Rows from block 14 of the encoder, named by matrix and row number. Each number is 500 + 25 x the weight over its row's rms, rounded and kept within 0 to 999. All counts start at 0. Numbers have three digits each. After the name is the row's rms in percent of the matrix's.
# convs0: expand pointwise conv (encoder.blocks.14.convs.0.weight, 1920x320x1x1), inputs 214-319
convs0.1769 122:520521513495536517472495426473477505526496521488515471498483501501534449508487478488512465519508531495465522491505493488486479486546536538501512547464487527473527530498432490484539458477508436444510544501499538462540529528481465526491501531502502508493505500532485487522497489481543468499452533513505502503494479480495
convs0.1770 098:526485530498484497500494529488556517494499483491508494482465496492490506532523515537526469526549508467501513534530508520520502486527493493530516457500484479488502470504499508462443509502492490509504481540492510515478473505525545502510493498519518485473468530509555468541542469515513536481493482470493475442498509499506
convs0.1771 106:471496480482583524471515499549496522478549518519512515480470525488519447537514476496467481501507528497475469474527538500457515498457495451494496486498493497478501503527480506466430505519497449503481526477505523497483508516540505555506512498489524514512489504515518537493496527524532489509524501474509470484522530517510
convs0.1772 105:479482535449519495459503520531525510509505500565460516532499485481493522556501506461533486513472501488468489503520522535505487529574546491524479499479495524518485515526489510500469543536494478484531510508543566529480456530500518529512525500469500544475488504529507504495501529481487503512502485547500476483498487489488
convs0.1773 098:496467513491490513542486505492522505522506511456538478490484481515503504480505458443472504492483448502533509483476492485478491492508513498496464463487488490506515502484513527519506505516490496497523518500471459512467519493498499472519501495475492506511516469501517505471514506554522502499497492496509466460521536438462
convs0.1774 088:510490493469485471477489521484483492534519494495472511478458524462539517524493490495510461492516433478565531452497469489523542478467478443488487532506557481519461469516475478502508525452463506484461509473509504479533489525538522517512519495505483482513502521476548510472459503465510484546474529486499512501511494418504
convs0.1775 072:516532522512516489494525500514463511519502481471533510461525474541490545489519489530530489448516438479514548512451541557506510516480494532544542525506514492516516478521485519530519527499478514499496518540528513513522542494497447497489514484487501541494469503526524496503494525458503545461468515520464496496529487476500
convs0.1776 083:504520556449538468510476520511520556553518530500592505498440480470463502499496531472461511514519532520510525498514510490527479536528499497478493493536522524504499504483505473501446546493511463494517500466493498488476519514500479528478436491493536453477518465517524533515509494507494473499490508527506533465495512437501
convs0.1777 088:498495487511524482490452500490537525473506542501447518475489488506522524516519471513533465491511492455502516510490492474489472496457461464511559484532510510522517509515532541467530484542486469476522495500528491471479515482494479453499525511525523457510497548524478482507491462533500468534538488504488490516519496509491
convs0.1778 128:479519529488531513510490522558493502509473493493489466504507473505502464521517493513511471519478524503470485469527500483510489458504504503488453490496491512515493529480486509499488506500485478531453491507518490497503511506521501515489513478477502504491526480518500548477509490494435533480500509524487462457489478538481
convs0.1779 106:486492491513523514523480468490510559470495487520479456500461486510513469533510520483501450483488515539521501514529475497474458567476519494523467492490482491460491517526512485516531498476535483479495486494514467514537507502494512461503460470497512523521498476473521483536490461461536516466495492538513491524506493534466
convs0.1780 088:445527450483502534502478487499514485528532518511453552499516538518488460510489476482537491458538466524501455474482496513489463504498478511487505474537498484501477551498530505479487448475540513532508531520566466516496501507513536528519469443538522500501525480483503527483510477478486496532502478552451506514474483500522
convs0.1781 117:532533530504527510502494472533529497488513517498530478491499463495482529520471525529473517500492503492459450551532515532490508487470508485534493485493509447491483489474445478474465507533468504497479503448468497477460467501535506463515499471507469470519471504516528455536502508544486470480528453452503474447530495479501
convs0.1782 058:504490512480532493514516475525456490487443521557543518481488487527473535510455480485492481469531539512467503470490516515510486498550458506493495523482475519507459521512502545500523469521486531540503520539464476496480483525533515477528508509525491520498472511504482517471464524499534513508479429491505564485499478479460
convs0.1783 113:534480531494559504450475471548537489474472475457562459491544498513515477515471501429496506496479505521515453524524492469501536488468512503478548497495499483477517469522508551508495499483516499495520465484492471519513460529522500539469504512528467520515522483519485488433461487481495538512464532511473472517519493541504
convs0.1784 126:491534458515505506487509465524492537471512498569509509452483521507544472496474536518533474511491507455514549483549522499506508508489493494527510477498545489499484526506555501468497503466450495518494468494464538487484536498543504473502500480533488505497499511531500484516436454508468464506474507525524511486506482505504
convs0.1785 099:514460553537534491485495484502522507491507459498505490484489487501536521513508482481499513500506505494537482482455509512515478494534548450504494492461454516511514458526492482484496518512550488483505524528463525506495555514503457527555509522568531509520482501452505506515468535492515484515531487495511505521552480488468
convs0.1786 102:526509482473475492422509551476541486505460503521471489480470487493472521556460495527506500456454476500504504526518505538499500536466502484484494536486527481490534461535495477501503502529454447483521528485492528532520492553507470575505514520482497474528526506526538456524491515522496565459475500549521491520494465502503
convs0.1787 105:464450499519522524492520502512471516509477529523495505498519512499479520503528506512496503468502515476506463473551538596518516514520479494478491570535479470530525477501471536504496481474464512502476514478471509490594483505514481505554504528528475482493525539503508497533462533528497499521527488472464492552545500515510
convs0.1788 096:505511529510502455482492520546518489501489507484492545511485472479502537502458471492517458432509454516477487511571499531514468508548534496498509513468494521494498484472480519519470490528518528513526525545540499513516484483509506510476452514508477469521496509472501532537524508505475487503520500533505475439516500467497
convs0.1789 107:496473507510503486513533507538524512509475492523459474477487525483533453523535479506521540495518515494458544496488482491493465474486520487487503534500491449544408489557556538468479493502483481471496480477455543488493521512519495532496507483519504526470510481516491489525500495503526560525470522514449498460508491496491
convs0.1790 103:521512507475489502473475530476485510507484504506507484472495494486497490514502546532516521510479476503495473494514484489517483481519514467461504510491537456454482521492485480517473462484546456517477471492534563531497511491536477550528455497468500477511490497487529468516498518495496543508521470497497513490464503546465
convs0.1791 075:500509476493479490476493479517484503475474464495524529479511491488448487484486511497471538515530532483449480467493455471515470503515506493486487504566530471501526502522502509491466461530511510511501530480498496492497487479475523500518462572544482493454487526464459542485494526486490475483462473495526513499508541488510
convs0.1792 107:541480476503492528462500473473517460553492486454476478474519530500512521492485508485510499505548477517530522485507518539532531538473497490545513521505473492475504511507479499462494502506512528475502521475539533505533495477520502485511526480510484549487488505465494451501542488498567472509483501502484510525475498483522
convs0.1793 097:525481464508516494504527475501506474492507496477549502502478496475490518493501498489481462475542521457486490501520490507448545471481520493532488483480489500472477452472484511458510529532487515499507495466471532521508508492521484517489449474506465508507462438481476485490477536523504495454512489500484486521443515484494
convs0.1794 090:517510462506514510493522461507509477483550511510526517500480498489529540465506510504552493507509509486479481506500519489534500482495428459498526502545462491534511512497527471546498478492469505526484484527541548480497488518496530496531498488499485518524505511525481480486477510552488508487452495511542498532494492446476
convs0.1795 099:511544517468481535489536551471519470525525517515462480603447492500506514497499530487506533455513496513516474492498497512514501524506493507489487487469460543492492512494506489506520486515490474472496447444501501533492493534513459532525509533428495492500504499510513501525521503433476539515508505496539488487537455518467
convs0.1796 057:512524478474492488539490438513550487532529498499511458530445506474504511488524502551451503518489556513519494495495479482519491503453463537500471527459491506542505519503479527479468473513526540507494477473520506472523490516493488510471490474488485514505468462505483528524512513432499540473494476490535508516510515503514
convs0.1797 082:524495512504516491497479563516499448458514505490518524528520465507490491480469456488491509484515468478507459499498494471501518524514474522564505533519494517464520506525482501505523507488503536488541525525553492522520462544489494471504455506471499554498524552467480474527514513466514543520523532491502530477547509487499
convs0.1798 103:501497494500427538503477483516459516498481487483530471489499495505522490491515504506453528493457459490499519508508512523473516497507484526516522483492480521503477499473491424453474468514481529545436472523528503477474479466531465544498530499505514480557538510472517498482531489490490493521482496490462479516509478542494
convs0.1799 101:534473522509502498529506520482506520489508497474500492493500501463482499497504480516492504447500495475479533499527490547509438532502497546505535550459488507497498556443510499560461522492470493555484526478499502506483488490501463463499528506539526515482494504478523477509480531498467461460440504517482541515513524497498
convs0.1800 086:525506501516505510521469489493529502485426519481530456495492499494489516466465508512530496478478524520506487521529474508494498499532501513506487540511498495495477501509506513519514526526507476514490434492492509483477470538489495482471491544479496511484491527488489478474481553505485515526468495511458523490492482505492
convs0.1801 080:482480472498515510472488456482446503502513509502477543426520462495471571467526502506463499493470474511467548519535491538462515503501492515507537531481541491520510502477518522466503511521483542510562525483463453508456491486488500501497527494499501505532485497508498495472497444497450541524507437524508480508523458495463
convs0.1802 089:496473512492458545514514478539496535493481480474467508488483513548494503524505489493542500509500497495505527485466500435516520519540457474460526508500486521480560510519499485478508486476457497487527539514521501545482507530508447512515472509489505484482502518490555484499485508539529478480511512529489569490505523470476
convs0.1803 121:516488486505461532538518544474489495482500508502488477513471485526507537452521507529554516478493485511496495485532495548512526486460505506504494457479509473505496469471524518522486559464460505468503474489512515476443515497466484535499541485488546503454488499533521526503515533490500503527523509483501535491522519502518
convs0.1804 095:443536507456510481483554524463518492514500513476487548486518509548534489537511481490505491530514479509517556465499540461472513500500533505493507519508469517508522509538523547497524495485507528469538477508547538499450495505473473467487501541513507523506490477454469476493536504517469493503517500493458464503529492504467
convs0.1805 105:530505509500511500494536471548513476467514476512516468497467435491526501460482490512521494534551481495505512541471473463521494495495528490524514527460515509550511533459469488508507495479521475505523526489512503491491540512463540518496483442499507518504487504477492469538470477499485529502492530472525527479513496530477
convs0.1806 077:529469439504507482481468535473501523514489476510493472475463529510454537480535529467478490491519498466522525474531510433505445498547495521530489533487509517507519501521474490502524505470532497495475474485511486482513496493514510509549506521519500537475501456456503504517494491499509497480504472470494547489452499470494
convs0.1807 094:559459517467470525515509514517494540520503498445511519481496523505530505512516483446507570517556509513472495504468485461480517492457491506537483546492480484513481504483506476503549498519504510534486495553510490499528486493504516516497510477499492484502505495512525486504503514429511481516468543513525525508514492501459
convs0.1808 092:525507515551476473492504517552510524493520516520511523521475469461517507469477496487538499470519459511476503561504493507468478532466492506515542496500443536479483520552498522496521487495504489519523508490496531533502492514487476454510534500503495484506479518499503501487513461504479505514488510486559464465524490500489
convs0.1809 108:490507507511497495492505478528533456535468465491531505485547487497506488540521465445510523478470511486498467508507481512501518500474535489517500495520532452487487515484482450480447489486574498521524483446547464528546515529511505558521524559495505530487500468474495521537516547565472463466533529529528494474520520500529
convs0.1810 110:502520523501525535533485481489495506522504495537511490528471470514466515432506498534498528514506511504509480491550483522528455468501475505514454507468488477513542496485479496477474516466488459520480504497524525463523498506511515509516494504521475504525451452424522469529467501524507470494485520510491543495528494483467
convs0.1811 119:488486524527478519485520516524517504454510526464460479492514500533499503521530504475493569495527509533463485461547450534519524466448480470482492470487489468470523490442513513514488487486539563501489489521540543510494504487469500508509539447476492483480495492486423497494499528509486447499527499471544519513480501507468
convs0.1812 096:546507469473480497478499480473467470490569522464538531534503495476541476519534464505510574470557491531516549473513471500474492530558491510500538495489518479509523486493547522464506483504545492518484468537502497507543496498469500511492508563540481496548488507491503506514491459519514486476501465460510490520490521462530
convs0.1813 126:485470502562512511522496482493489553511487502470497518455562482510520533453466525482536488499486466491456525519510498559536501523494499491504541522492505487531501471475520480508479496457536546536499489516470452525542502490530486528489471524476500506505543539470504507558559534448549530525495495530533483465487492543465
convs0.1814 087:496518496464480534484504510514488510474461534465467478472511531542479532537523519488535542428515527490511473499546514553495525521467466479476471506480540475495471466488512528522475461553515534478499492561498524500482487510446492532487482522469499488498487530474546528476524496503506488552546540498521514508481485505536
convs0.1815 103:520517529447514511480516538542533507486515486476512430504508515501509488477503531492508491497499555496543514513504515516471475513517496506467472466496523476466519506474508531478484504513548454507477464488526507476522463530473508512490498468490514520484481452445499479472525465503515483490516476505473538504519570494500
convs0.1816 106:476501496459477480519523486500507463494487448474508482527496492471514507511471487467495462461502535543499505489478522477518483509466476513505519532508487479505524467579522489514461464522504493518487549462493498538524468470512487439544529514520472470501509496443546531499457531500532489514499531503524482513451498532462
convs0.1817 123:507492492510540499529534539504501483505551497494499491487518463509470559498533519481506541533490501523518481503508481451523494501514489474524492524462485547455487499470478434494488471476505516471493544479519521480531460506502492454454518477487527501489464509530491520515476489515537487544481522515499483487531476508492
convs0.1818 079:523499568462496509452484550462512527506519562468474469480546494541495525465549501494523462499423532527510523516497497505501481513458524513500480557453506510482549468477471544507479513493511452497515483490483484512508534557515517480486478515483524539482478479476459508527528489516498485511516529525450470507491486481531
convs0.1819 095:515511470454504515515488484484520482497422524485505547490480519492467467530530516496517520525531496488515485496493532492479509489490498423468512512537583504472532520501494499493549496513499493552500499505520496488480514511503495496475506532546541461501493509498455509498538543553527493520537503529518550505539496476517
convs0.1820 154:453474501476491501495473552544507517505424470524486473485483489509534512523536481482508526551517500478460523509545551470516463508475491558461453510538508534499528508473500526501521476512473527523523481474525502511512487497487510484497494511483456515495505489542477503499456499490530465513529495485544453466498513529490
convs0.1821 115:509490479501543514465509511468496509490514510499499533471533540529494543476461516486499497459510498502484471488527490468517489525494465501487512523493497491472495548453506480448513496555530523508518498449502488527484518485488488476538535511542477498494497500500571523496512487513536442504506496485524503502488532470473
convs0.1822 103:558554543491502476513506483523544542489489490500495515514485527471499505506519484575510494507502508466473490474500498493487502521539489480537486489474461469564507518489479504408496510535513466518478516507551487478536482464477544502493522494476506485466482517524504453519511496530475515481501505492528542486483504477481
convs0.1823 081:501564510533509456553500468517458509521486542451478482482516479534500533493498523477471501497521494504507523483535467522475474505523508571523498525475493448525530467515505493529484470518491513490489525525492495546531516472496504484506501509521494522448485538526461500471519505459491527460511550515492525464483520512510
convs0.1824 084:480528497490533481464498473508499496531543539495459503537497485489512510503497520545507478518460516523502461502495528545496519448531547521507454456481528470493496489483489519495498528524502503536485485474501446494540513509490547505494518501547462472494487540499513524519573560488456493511504482499462493471486501511500
convs0.1825 079:530492532492479548536502471447528460491452498519476506529518496482447493502497506495496506468472478548513452490498491468501467530499480502519457498486492544498485486562522501564533520533497499508481444508517509488494521458522524494501516531512540533510522490469469529483477463477471497570489504519488504486488511475426
convs0.1826 114:517476471534488521519519505509490437521510504480507495498497507468493501536474527471503479471571474484508490488465476527506492561466470517486493487458508471529508506487503497484509480509480523521502548500536551443508511488500499493493490449495473494496454511520524488487476512481473467510513518516473485539502519490464
convs0.1827 153:523448509512471512458523484442479489494480505499518566484470504501533490495464471481544506520517488524467470520515476512524492508501519432499518468509521471457510521501475533458517475551538463524535554474510503485506490507477487477472531496517497503510504539476529515505517496513495460502466505472516521559495516498462
convs0.1828 114:518522494492519460515531508484480524524501483504480471508468521477494522514478512508484493524481477516504474459468510493528553505512498474527524505460516480533475476517484494500493504503478507504459468523467510516454555535502487522460523446526501485442533526509519445512478507531487505513449447474510483526504496516479
convs0.1829 083:476553497478568514506481450515460474512457537470509508486502470534476491524507495491447489515529504540481501519484518507470504497496493478466498528517506472502490498524536483563499524471491521457470493492493505510519465498491518490516487505442473553524480515527515532460493546550505528468520500489530458464450511511519
convs0.1830 086:496551538493487567516490510439507484515524507514526530468547463468468488508528492509486499525495486529448503514526498517515510477572489526522519463539500520528516502479454505517456497505497535561498553483501461470526445501543491499481524530486493480480527485481465531475499449476503437517524519535473499506520522501506
convs0.1831 107:528513488459491547493483499500520512501476515544503522463498510493475467501514484509482485482476507471472487527484443532493453512493518528454488526496490524500530499477491504469503503460452434511474501537500520481471489474516510504485490518482485475478504518503457480475474524504527499475544503546468507502534536523537
convs0.1832 131:476476545457489502476513507462497479489500487523536468518479448525515487480523554522490469529494498500456522500457518523521523488552465483464483514550436536466513483481504450498542512484467472481502515478477513480522503479504482494558483488508472514537470532485463514504486499489478490539498475496514507480482540497517
convs0.1833 121:485490506487503478483507451490524497532480504510473514541476542488561502482534488499508540490501484470496504516497540522505490505498504491494481523482497457515473465518514558514497515523477518499468491481532539465500489543470571467515538501475545505513507494466488528488522487454502519460534464496464507514494477519507
convs0.1834 090:529515510489517491471486500467548461482483481527506489521501485488483476481500514511499494516433508467485482502510457496500539510491458493476506506467552494507500504457469476489431502504523498526512484468526476471515529478516499531509507510523532510502519490495512501475493536489486472475438475529480515498495510492503
convs0.1835 091:511487515482532485504467500511507539494488513492472495454513520505534482510467503469520480488488507505527503503481503479502471529505507492462480485471497507520543514509510527500465518451528550529504518541511459533500472502501552469517495502527524482459492559482520498536479509496522514461463484458512501475539512487508
convs0.1836 102:480511519513448522506534543496461512486474524508476492478474477507501454496500519461555480522488493510507525495496509475483509540489468490487517510500522493533495524483497537532488490483538495495497476531504526489502515499460446532508499502498478543471505476490483414516503485518549458460498550525503495502514508494487
convs0.1837 130:497495491506532484483509465465516549469511503489472488507496468493470461504546526511484467504516539516536423510435510525519471535513507545518480496498477505549524505468510503491537491498515482519471499479471483458547532486503517532505497509484560512513505496542500471492494455479511500508484537501500466475537532495522
convs0.1838 111:529521559487496521494480496480484501480487498437482456512516530482522481455513504497499482517509524527519477513556451552455452469518537495515489510487530475473483503484512577480493498494551499521430473488516506504506507505480506508493494495491463515497472475514470509546491471515573490496489484508525510515498497491528
convs0.1839 112:507459502485484545502467515499473492473525519454539501494494544469461504511552500491494518509525485451501480510485515508562492494509495554522482517507478542498507504517503512464502499514461521514527480507555476524522496461446531544508510539492514484486510526476508516462480519504482508525517533504469463529491536515529
convs0.1840 121:536520525530513512503535502511469508503548521478472458488512523513534498471523515454491495480504481517477498505483506533523459501462554525478512485454515497471534517497500508472568473498552485493524532469525510439564569467454542477485487501488526518532505505507489494506471495467533497519478513475502491474488473497480
convs0.1841 087:513545459474494489476461478497497507563510468491481528506480431511521555484536511496513516554492524459494517503545486523503517469466508506508503521509482532494510475509477498570570517496486526505496542509520481541529477427519491523526521525515494511497525501510529518526474476517479538484528500510482498497524497489483
convs0.1842 092:476500530482535532457475501496497522511536443515483501491537506462468494503515542471537473551533480483510484514511497518498511459510487495543508498499504511528496486541557522498532550500555520489474489505466471545468480491480503551510473491512492474502542528530452497485480474471543528496481475483537512479508503497521
convs0.1843 102:487479503526514498489508510543478458501483512476501488507530496526494500499470465473500507467480440460471526510510488516512508517507480516485480500524473495546502481530491496495459472499520471507525522468500512497499475526502498488531508553482532543532528536527520509484519523508516497561502476496503520458489492509478
convs0.1844 079:499472503471490506470521468486488463494546501481486465452510483469494523533479455548520481513479469542496497560479543520483465459462455486484478472501464533470518561505498504489507501509548528457500520500505534528489511516498519480491507508503510516502522472476481480527523521509513468505510469488478505478498482524515
convs0.1845 095:498497498465493520534514523512517494512500481516479476514543481526544484485475460484555472532503508452478461490536474467479528488485463469493511512490497511461541514519525464506485468523488554493477508487541554519465483483499517505497490475527532539467492555520504507539488530475501508467519500460518476486484519526518
convs0.1846 070:501488505509543513499545513512540477546450453525536505484508503536489484520478476505493485529484504485506493505487507471524498432497491493527475534497496488513461501522500455500470485529503558500541515504472483477514486497511503512522451487533504504476497507478500466483469502515526511513509483459505521491532540526470
convs0.1847 069:510504493467501503508493547508485509497537497525496480495544502505511523531487471508520499495495473553472490516492466458457504519527560559504508527462523482515484514489534511490531515534480530507505491448499516477492430478521512495494496525486520461437492488466485509501489513518510451467504484533469455501444480494513
convs0.1848 092:504500518509548513481535524477523507470510501485532480490522492509480450490532528498472487465491501543490486478544508494531500482461512543514486534500527474504503502466498491532499518492495492507501532508485496514533501513480502445498503502528500447513525506478486525487517508541530524510515502525496513495500518529524
convs0.1849 111:479507530522476511486494467474504529525518455474508485510533483492467487499471511462503488475479481485557547496494553521478540524493501558504508535552492529485508502486499474507498520524488482456455534482520515518530508515488499469513464475475499464474479497489515535547493469524442451498471476512530471476503526479508
convs0.1850 098:487519514493547497507489491484527536499489499464528522475472526503471484471474504492492468554474516507494561488497510488496477503474460542459511549470470479461496513485505501524453510498502477495492506510481482519523498494483463456461551501462511475468478483520458470501464470493536467528449543507507524486485477519468
convs0.1851 070:494508459518482488469526485507509494494535526525506523471504468481521475543524511529478489519502510504510462497494513487491527484480501493511524531503483463487500542527461477500481505495472496513493512479472512485515490502537495505460461535500519537480472520497494481477445516507501491432486490498566493536497469486474
convs0.1852 080:502480478558511485471526464492470520493472509504515505483482481496534478515504548534472518489501464433528514517493530486480519494504493456444495480462515511506465512513497483473552508515444484495478492533493518482526503539494535495498513500458520497491521499507513491497513478505497506501491511537526508490462498493505
convs0.1853 102:469475514421536498478474461507563485505500550489491488486545511508481499502528492532503492475457462481544473488497518548506474489502468484524463532518500454486546527506490545470496486498516508508466549488468512471522501462516479477509519440501528482528521535514467493506465487482447523500509491491475485480465483472509
convs0.1854 100:457496502547527514461491514504488507520513482474489481475498477503512554525497490496498474469501475499455475541480537497512499490473497513497499485509493509504542510490477505491465520509480514556492469526480543502501462516525531531525531516479488503489539503518507520555524524493501532493585475500498506526502568474561
convs0.1855 093:510507499523472477515479507524488515478494488519482501530544482491498504510507523486479520514505542556508508517499472460506529503511535467450492468506571555476522475474509471501487518463498493514530458492458515518435481530486484521491452578523511542500476521500524471496480479535514505509500508451467514513510502504515
convs0.1856 084:494543494513462505485482516510491528510516518492509509499486527486517513529477497507475494526513471515498489488523481445528470493512480503520491470505494519489476537509530504503513468502484496543509514505545527500541497501473507496470497481510565539488484507514506501477486523500520524498518463529486546511455519515442
convs0.1857 117:476494476538449517491523535509527468491458535528460490500509508469551470506489455509506508505529486494475494519504504474449558490517525499479482482488470514531529478508495487476462505500503490515510564540483521493496505489533517506528532516555498497471505499537523474471528504467483521487503466541512458474463530528510
convs0.1858 097:514528462505554512458482492502495494493503499563514504494503494483500490493478517527515541472519509437487473498495475487487475473484456482491546511498516518511530497518485466481471530487496537492505530530552512476508508501522474504508485486481462492495496552502536480522477473494472471484525485534510506480475536507478
convs0.1859 072:511514498509528472515529513510455514502474517543471503518505477483489466534537493521509533473511508507494461507523498496501493505519525460490500484490533489526499519485485509456564508496461516498494505563518477471518511512508526501485528483477528515507532466470529459535518522502538552491545483459482500491519485475539
convs0.1860 079:502495483532526498514476533488502546551527495490493488525472488494558517504476505491476489547469522548528512515486523529508492492513508503518513514498490489468499526530513526497474492454533483486507490530531470542479504493456511513482488503505516504505492471496563509494480514536496502512516497489544515536491502493514
convs0.1861 081:530488508520541500512546494505510479503505525483544491524517535520496498506537512495459498505489515464514513501512430521480512501481489483470456456490499538485512490511470566510507501496547488520531493495502526484549517492475473479466494490468496518505501481492578494500543522465502508499499511508521511503460480520533
convs0.1862 098:532503490485486505511483486512518491533494509471513459517519485519530484515476489518539511506511518505496507486507447524512505466511541537518514539488486520473494501507488497480479520511538487560498500526510512534493467491479568509520501519522516466517508557470523542450497507465537483475466499532485533540487457490512
convs0.1863 111:529591520484469464513527473493523481460506520513520478518499535516531512503495552484534507483487531522476496512484468507503528540499486475539551515456527497488529500489517480434472476517506469465497510526523515487508482518512477527499563468536515511515517516460495453500480553492488485474493491504505454487534518547524
convs0.1864 140:501532524503511502447541465483514515508427479489461506472496502442485526500504508491483496529510491504494492559511466468482510506542494524505480465495512513502480487540510502533535493461499515517454496519488482471485506493518544481556515470472506508537508491479457518475527500510483507467451469476513488439545538473509
convs0.1865 093:489482507477553532471517459514516524491499541518508519488484506508507456517518498534506530455505458534484528502489498528476484486521486521515505507521540525476536505498552530443488491504507472469523539481485491535513499500457500485481458482533536537487467479537493475492473492492542464483490482488537501476464530494498
convs0.1866 105:481498487545542502480503486475478486513510480519513450488472472488525481524476511513474488486508514516474527528502563462531515450530528497441511518502506528502538456475458509520518437492489516492479496477500461529480510488519520530467463515475497517498501479466497476488442485460494524549450528466450476512517505533519
convs0.1867 110:468495510519514493518483486513502546456520527488504519463498467491493455522519509496516478516491526497479488493501513493538493539497528484531501528545488516455497510521507488517479475458521505506519479545499504498505493504503502496543514494535498475535442531529433499479507471505528467501511512479461459538526525527518
convs0.1868 090:486450521517511501497525562529523537490492547522545454527494538532501480464470494513512462489508499510444466497510520514495510503474516469494450496512498524542526515536480473503476500568532510487488495464503513488515508490506508486488471491477534442512522440525535484479486506510506512494490470508499493489484547524486
convs0.1869 113:521523523501521531532490535530501496548553512482499503535505478536530497514474505488540532492550510489483487475515501478518507547510521506483472523495502535473473469472478518504516474491472530506527491515500539468525511461466488491483568545538511474524499491456517499489527532519500524501503473505481496491508531494460
convs0.1870 121:520531522449520469502514464516487533535471506500538459526501510507515476469494530502488488469491514524480527501500481531472496532512481539494517465491494479512480489498507502488476494450518507484472511491507513525507441465483502504492505533463497540444487506518470540490548512497534460488534458496508477515501491487489
convs0.1871 100:483534508562508480508512501525469553514557476546498465569481476465511487535494541480472487487470500540547523456482497516472523500500493556499530521515511517506450500475517517517496545504462511466464517496520521528518503514463505506490487447469490481485480480494494538515501477517469476500508498528470502469506527506487
convs0.1872 078:463533551489461516493515456438508489516481481552467487538472466435535513508542477521502506496504499496543500516488472534523509494489480468489522516490507479471528496504515496509462475483486518524480512525481472517539526487542501517497490543471480527519475444488493486475549537493484486484496517507473499512529516511502
convs0.1873 100:485542485448531504464487472504490464471503486463489474485508506468491476506448505501485504496499458495517513506493492505469560493538536490477523526552515485474516494552485531489511482483470518515515459522481485515466465506509523507504512483498526483503498529473525522477502471522493457494520486447516464469451504485471
convs0.1874 113:487518564457545522530492510514499512482479489457520481562518498531483501516509515479506505505476491544497510524500467510458485528526464510469473517475443489546521520528554496552495458462497526452502495473506472485452498474486496492508483497451512496533487470491543486474491512530519519468523521497494487489499482498496
convs0.1875 097:477544489520501500497523494482496488535529498508507489518487505482517470512496534524517512489476480489444514478470500478515559468487490500475525440479533498536518478470497472505526455498454513492513529518536550485504533515501504486520468477470504498567550505540478471503500543475525506479477478484461516500513467471515
convs0.1876 093:483498476539533533483502481481491498516527507455495442547512476494520431475495499479460484519528490467516506481531510477450488514523568477502480486466497511501514490508503530509487509474544509506488530480492487535497494508470528460522564490462491465476474464491472477547491507496512484542481508479511499509480477485488
convs0.1877 109:499508477483503512498501528485486538545503505473467475539467502528498476532538473517511502524487512511518507502491474519475493542484484538519482498478470520539499475462498524510462482497518504482472509493484507514477463479507502554494476484551479515534503523523477542513497459497517489520483477507506449461548555496492
convs0.1878 093:492508501485499502517517455482500525465510524488491465528556468503499520450531546486456490523474502518509472533483505470484519499509526472481464524481504486500463460513515518457480480467521527513526511505526518508541484501518540480457528505509500501491485543476472524527479496485494483509512506499487505505528498497525
convs0.1879 087:504533516426511533500489522454493493500532519477518488489478503490527460546526498465523489479463525469518526506442487512469520525545510495482506505549462516450477527501538521474505539484507489495556534481462477526493484519499516509520542503470477444517476518504486538499516502461500526510494488518468484517499493517446
convs0.1880 120:526518487520517467530483512496522533525471511443539529485483497477482507513488480476483499515469534516505529516521484452514508489555521523493470482474497477504459473510498510501445506522526522520489536543498519491514487469453487524494528497551533535477529496497504555498535509486534526485513449492516481491497503523527
convs0.1881 098:458470468553465486455519489477528479505523522519502498501510502472493526539498494508490489529516482470497563513464505554507489509458462499495465518503544485546470455493487477490485432483520519517494496482471482485473487490497507506494515483505486481514501533500477493517542488494501507551504518503502443538468525517474
convs0.1882 101:506476484442535510493490459479521478533509526516457491499452483486511486485551528498473538528453478508480513494496516505492466446501514475537497513491490475509538498561463550520545500518496537490486461493514542519507518493535494494502490488507508496522498468500496497476549503485475513480463509472456544522501490507544
convs0.1883 103:504468468501473472497483516449477500445550533499510489505516519524508486526441490516511486510523499510504521542515459482496499529523486458498494571494526469510489466527510491523475455530551519542481501492463519481564534522491572519509518518491552506476441521502496480521478481449487498537480494483502472516553484505467
convs0.1884 099:485439532499496462515543554476491483479470518525496453506515496470519514503520460502481508489547458530469514466466479484512462498490489545473444531522500539464504521519487490520522520511505503529502526474515442469491435498491530531509522477563482494503525512534531487479510491483477495511487490506454470488498508561519
convs0.1885 066:525511526495484554512543496502487507516538483457485508479555481486505552523457579540487497488517504478483510539547511464481462508491499481486473506515479520537462500497461500508529544479471476482482489505533499502474512492469495467513512490503504503470462440499500521548531505515508484501496472483524488533482497480457
convs0.1886 079:475492473495498515530468521515522512443494499528443516537483465548478483505490474490466542470492505492502518498514491504520515523483526478507509528511469497533534513485512521483500473543480500505492498462479535478504496504531478487472499483475492513442502503487496530492526488504450553519488493471485504505497509431540
convs0.1887 083:512513523507509481534462542502544453494473493498526488473488498497516494472512507529503519484536529516493493510551508526489542530491459507494489475498497488492493480498488460529484505497462528521482482464498480526471536487506480493516502488488499489486446534489512508525457482515523471492526475489490459500471561473493
convs0.1888 085:511492481521470485552492552503526515460523531490465503460475486523483483529509493523470463521522493551513521530431449504510486502527518524536512503532526570496519494513486506521491469486532533513514488483503516508550500503508522469495527499526497474528501504544470520467545454473479493502502474494506505486452530462484
convs0.1889 086:497475479473546466490435501484497502483489518480464515486527490487497543546517502498512517477542475514507475503527548478515494523480533522521468536531444479476505487523459498514527436481484493475460491462509509496463499479487486499513535529529492507501454522525534492499484520505474500507531493506482502516491532479523
convs0.1890 117:497444472545516471496514504502530489496501517505490517533501442536518493502491488493498478485491510470542487526495481488465505497508517509506437491517522462541481522516549503473497465500509467500474462508466459479538531478499510499516435532504436485540480454490484494511524444484470507439481503549502531496453456486465
convs0.1891 114:535547526499483480481450507508501476483491484564502440538476533515492474453510550527488509457483493510512498523535494512512500508495525505506512455460541517503512542480504499503499495519501497525512499507507510523487511492483497479477479469472500486451455490480477501482453448468466542468518512489509505544517489472492
convs0.1892 100:500478482504496527510503500494497530507474502525510529488543479432475522480515498520517510498512490505510464499480482475517513523506476452526444441487516457505562476456504488465501487445502495491489507548486499522520520518489490469504500532510517515496508515513515488537491518485540480483479473525473456468514447481490
convs0.1893 098:518505421507509505504470517511505466505516475516488521517455471519525510498523509531499507533491526494521481546531450482460495464480479548478495502532463494501502491525517517499472512506508499452496505509510503526501504465484454523471555451454487499491476494522485497523555491466528497492494490476499469547437480450520
convs0.1894 116:519480467490505495499497514477522484523469482516475519462470526488536525468523474504484501490495496473489481478510485508514456508470515483532531535531461496507521572504504472499519487475525515453516484516484492486487490500463471455483500488492515470499512472504470465496498524543480543501487519503512511476514519494465